A small model that predicts concentration at each pixel, trained from scratch: encoder norm batchnorm.
Rows from block 9 of the encoder of a small model that predicts concentration at each pixel, named by matrix and row number. Rows with one number belong to one channel. Each number is 128 + 24 x the weight over its row's rms, rounded and kept within 0 to 255. All counts start at 0.
After each channel's rows are labels from the 100 images, of 14848, where the channel reaches its highest value: "peak at" is the part of the image that holds the peak. Only what is clearly more common there than usual is listed. The data: reaction-diffusion patterns (Gray-Scott). In brackets: how many of the 100.
# convs0: expand pointwise conv (encoder.blocks.9.convs.0.weight, 256x64x1x1), inputs 0-63
# convs1: depthwise 3x3 conv, stride 2 (encoder.blocks.9.convs.1.weight, 256x1x3x3), a 3x3 kernel
# convs2: project pointwise conv (encoder.blocks.9.convs.2.weight, 128x256x1x1, transposed), outputs 0-63

convs0.140 [117 255 128 128 129 135 128 128 128 128 127 128 128 128 187 123 129 128 125 128 129 128 107 128 128 127 130 128 128 128 128 128 128 128 130 128 127 128 128 126 127 128 127 128 128 128 130 142 129 128 124 140 125 128 129 195 150 128 129 128 129 125 118 128]
convs1.140 [110 114 103 100  88 105 114 108 106]
convs2.140 [128 128 128 128 129 130 127 127 129  64 128 129 137 129 255 123 129 128 128 129 132 128 128 121 127 130 128 148 128 128 128 137 128 129 125 126 128 128 127 128 129 128 129 187 128 128 129  33 120 128 128 129 131 126  54 131 127 128 119 128 128 128 160 129]
peak at: centre (51)

convs0.169 [128 189 122 128 128 129 128 129 128 128 114 128 130 128 126 118 133 128 128 128 129 128  99 128 128 128 128 121 137 129 128 128 128 128 128 128 128 129 128 127 127 128 128 127 128 128 129 130 133 128 126 128 128 128 128 255 149 128 115 128 128 122 127 128]
convs1.169 [103 104 103 114  97 105  98 102 116]
convs2.169 [128 128 128 127 129 128 128 129 129  34 128 129 130 138 255 128 129 128 128 129 130 128 129  82 126 128 147 131 131 128 128 135 128 128 127 123 128 129 128 128 129 129 129 163 128 127 129  45 122 128 128 129 132 128   0 128 128 137 107 128 128 127 142 128]
peak at: centre (56)

convs0.58 [125 133 128   9 164 127 128  96 173 128 128 121 128 126 128 138 128 137 128 101  56 128 110 128 129 106 135  69 127 114 127 128 143 128 138 134 128 123 128 128 133 135 131 123 138 122 128 128 119 151 127 144  73 122  98 128 135 149 127 168 131 129 122 126]
convs1.58 [126 138 109 113 154 158 141  81 151]
convs2.58 [127 128 128 124 128 129 136 127 124 128 104 136 128 146 128 128 161 128 153 127 161 124 128 123 128 128 155 128 131 130 123 129 128 127 127 127 127  94 128 130 120 128  76 127 128 128 126 129 129 128 128 127 126 145 122 128 106 144 129 141   8 155 128 129]
peak at: bottom right (27)

convs0.236 [152 155 113 115 127 138 130 154 132 149 139 128 164 112 179 130 129 127 124 125 128  97 121 128 127 127 115 128 128 127 134 126 123  64 130 128 128 129 129 189 103 137  67 121 144 117 141  16 125  77 127 129 127 130 128 136 142 128 133 129 128 123 117 128]
convs1.236 [ 87 103 137 159 117  97 130 148 147]
convs2.236 [130 129 128 122 129 124 127 133 126 110 133 120 139 128 138 125 125 123 128 128 128 131 133 121 128 141 116 233 127 123 164 129 125 124 128 126 128 126 128 129 127 131 128 125 116 127 139 128 129 121 130 128 145 122 114  68 131 129 127 129 142 129 162 128]
peak at: centre (27)

convs0.205 [128 128 116 128 128 127 128 115 128 128 128 143 122 129 145 130 128 127 128 228 128 163 128  86 114 128  97 129 130 127 138 113 129 145 128 188 130 128 127 128 121 138 126 177 129 128 128 121 128 128 176 107 138  94 126 129 128 128 129 126  87  90 140 216]
convs1.205 [120 127 130 115  59 124 124 133 139]
convs2.205 [128 223 127 126 130 129 126 120  85 131 127 128 154 128 127 128 128 120 113 129 128  66 112 128 126 129 128 127 128 138 130 131 130 128 128 128 149 128 131 127 183 184 128 127 120 128 136 128 128 139 128 204 128  96 129 140 128 129 128 124 158 151 128 124]
peak at: top left (41)

convs0.113 [255 128 128 128 134 128 190 129 128 128 128 128 128 128 128 128 128 127 128 130 128 128 128 129 128 135 129 128 128 129 127 128 128 128 128 128 128 128 128 128 128 129 126 128 128 128 128 117 128 128 126 127 128 128 130 128 135 124 128 128 128 128 128 129]
convs1.113 [116 100 112 104  99  97 121 107  94]
convs2.113 [128 128 125 129 127 128 127 135 128 161 126 131 128  75 128 128 128 128 127 128 128 129 128 129 124 128  94 111 128 128 128 127 107 128 126 128 128 129 128 128 128 129 128 192 128 125 128  20 125 128 128 128 127 123 162 141 128 127 117 128 128 128  71 119]
peak at: centre (37)

convs0.137 [128 128 131 129 173 128 129 128 127 128 138 127 125 114 126 131 127 130 126 128 128 128 163 128 127  35 129 130  52 130 128 127 127 128 128 131 128 128 129  11 128 128 128 128 128 128 128 127 128 128 127 183 128 100 128 123 106 153 131 129 128 135 128 128]
convs1.137 [109 114  99 107  85 101 113 111 111]
convs2.137 [128 128 128 143 129 128 140 132 129   0 121 128 128 128 141 123 128 128 127 129 129 125 128 114 101 131 124 255 127 130 128 127 128 128 129 129 128 124 117 128 128 128 132 127 125 122 130 128 128 127 128 128 127 133 128 116 127 128 128 128 130 122 223 129]
peak at: centre (30)

convs0.89 [128 127 128 128 112 125 129 255 128 138 133 131 128 126 128 128 128 128 127 130 128 128 132 139 128 129 128 128 128 128 118 103 134 126 125 128 127 130 128 124 117 127 128  59 107 129 128 128 124 128 145 128 134 128 128 128 128 128 128 130 124 128 136 197]
convs1.89 [128 133 127 125  57 122 127 124 124]
convs2.89 [ 92 128 128 128 128 126 129 134 127 128 128 128 128 127 128 128 138 177 132 128 151 131 252 128 128 129 129 128 128 128 128 255 128 128 129 126 128 128 127 128 131 128 128 127 128  22 128 128 128 126 128 123 122 127 128 128 128 123 127 128 128 128 128 127]
peak at: top left (40)

convs0.123 [128 128 128 129 131 128 128 128 128 128 127 128 128 130 128 128 128 128 137 128 127 128 128 128 128 128 128 128 127 128 135 107 128 129 128 128 128 128 128 128 128 128 127 123 128 128 128 129 129 128 127 128 128 129 129 128 125 128 127 128 128 255 127 123]
convs1.123 [122 128 127 122 100 193 123 135 128]
convs2.123 [128 128 128 127 119 128 131 127 127 129 157 128 128 127 127 128 128 119 131 129 128 128 128 129 133 129 127 127 128 120 128  82 128 126 128 129 125 128 128 128 128 132 128 127 128 117  98 129 128 128 128 128 128 128 129 128 128 109 128 128 128  91 128  99]
peak at: top left (43)

convs0.195 [127 126 128 130 128 128 126 128 128 128 127 128 131 126 158 128 128 120  52  11 132 128 129 126 128 129 124 128 131 128 130 154 130 130 121 109 126 128 123 128 128 133 131 133  96 133 128 128 126 128 129 122 130 131 124 128 128 127 128 142 121  12 127 146]
convs1.195 [126 120 125 117 130 190 129 124  94]
convs2.195 [128 126 142 133 129 128 128 129 128 127 128 128 128 128 128 127 139 159 129 126 117 128 128 128 115 128 139 129 128 131 128 175 128 128 128 127 128 129 141 153 156 125 128 128 255 128 142 129 128 128 128 128 108 132 129  41 128 128 128 130 129 128 128 139]
peak at: top right (28)

convs0.179 [128 125 127 130 126 128 126 195 128 135 128 111 141 128 128 132 129 129 127  88 136 128 122 129 129 132 127 128 129 127 156 121 128 133 128 126 126 128 130 179 128 128 133   0 127 128 126 128 120 121 131 213 129 129 128 128 122 133 133 128 122 128 129 128]
convs1.179 [125 121 129 125 198 120 124 122 136]
convs2.179 [138 138 128 129 128 128 128 128 125 132 128 127 133 128 128 128 199   9 128 130 124 128   8 129 179 128 128 127 129 148 133 128 130 129 128 128 128 127 128 128 128 128 135 128 128 128 128 128 128 128 128 162 128 125 131 128 128 130 133 128 128 128 127 129]
peak at: top left (36)

convs0.62 [128 128 128 128 127 128 127 127 136 123 132 118 128 122 111 128 129 133 128 155 128 128 127 105 176 129 131 125 128 117 136   0 102 132 134 125 128 129 126 128 169 124 127  54 127 128 129 133 128 129 136 128 127 129 128 131 125 128 128 129 130 189 114 128]
convs1.62 [127 122 129 121 140 124 122 190  95]
convs2.62 [128 127 128 255 128 129 132 128 148 128 128 127 128 126 127 128 113 131 115 128 128 145 127 128 195 129 130 128 128 128 128 124 128 128 129 128 128 127 126 128 128 127 128 128 128 128 130 128 159 128 127 172 128 128 128 128 134 128 105 128 128 129 129 140]
peak at: bottom left (30)

convs0.255 [225 129 128 132 128 128 212 171 128 129 131 115 128 120 123 137 109 128 128 137 220 128 131 129 128 129 134 139 128 195 116 134 128 129 130 142 126 128 128 118 128 131 130 132 122 128 128 128 121 128 105 123 130 127 150  91 136  96 128 127 125 128 128 151]
convs1.255 [124 107 101 107  95  98 113  99 104]
convs2.255 [128 128 128 128 127 128 116 128 130 141  91 130 134  37 128 128 128 128 124 137 128 128 128 129 116 128  91 127 128 128 128 124 127 127 119 128 128 129 128 127 128 128 222 146 128 128 127 104 102 130 127 129 130 128 213 145 134 180 123 128 133 128 125 128]
peak at: centre (88)

convs0.33 [128 128 126 129  46 108 128 129 128 128 133 127 128 133 152 128 135 130 128 128 133 128  75 128 128 128 133 114 128 123 128 129 128 128 129 123 128 127 128 128 128 128 131 128 129 128 131 130 128 128 125 128 123 128 128 255 142 128 128 127 130 128 128 128]
convs1.33 [101 106  99 112  96 103 113 100 112]
convs2.33 [128 128 128 128 129 129 128 136 129  44 128 129 136 126 189 128 130 128 132 128 129 128 128 123 127 128 255 144 129 128 128 130 130 129 128 119 128 127 128 128 129 128 129 141 128 128 128 129 127 128 128 127 128 128  21 128 128 137 112 128 128 115 170 128]
peak at: centre (38)

convs0.8 [128 128 128 126 128 128 129  65  97  59 128 128 128 129 126 128 128 128 128 206 128 128 135 118 127 128 128 128 128 133  66 128 128 122 128  85 128 128 128  61 128 122 127 182 110 128 129 128 128 128 128  43 129 131 142 128 128 127 127 128 131 128 127 131]
convs1.8 [130 130 130 120  73 121 124  84 132]
convs2.8 [255 128 128 119 128 128 134 128 128 128 128 128 128 128 127 135 149 128 128 129 128 128 123 135 138 128 128 128 128 128 173 129 128 128 128 130 184  97 130 128 128 128 139 126 128 203 128 129 128 128 128 162 118 128 129 128 128 129 129 128 128 128 128 128]
peak at: top left (29)

convs0.80 [127 127 131 134 128 128 128 128 115 134 129 128 128 128 182 123 128 128 106 109 134 128 129 126 103 128 129 131 128 123 131 223 130 128 127 102 128 124 128 128  85 128 128 231 145 128 130 128 127 134  75 129 129 102 124 128 128 129 127 128 128 105 125  53]
convs1.80 [128 126 134 123 119 198 125 135 120]
convs2.80 [132 128 152 131 128 128 128 125 255 127 130 127 102 128 131 128 129 128 128 127 129 128 128 150 124 127 128 128  63 154 222 128 128 128 128 128 131 128 129 128 218 126 128 127 141 129 168 130 128 128 128 128 128 128 128 113 128 128 128 128 128 128 128 128]
peak at: top right (35)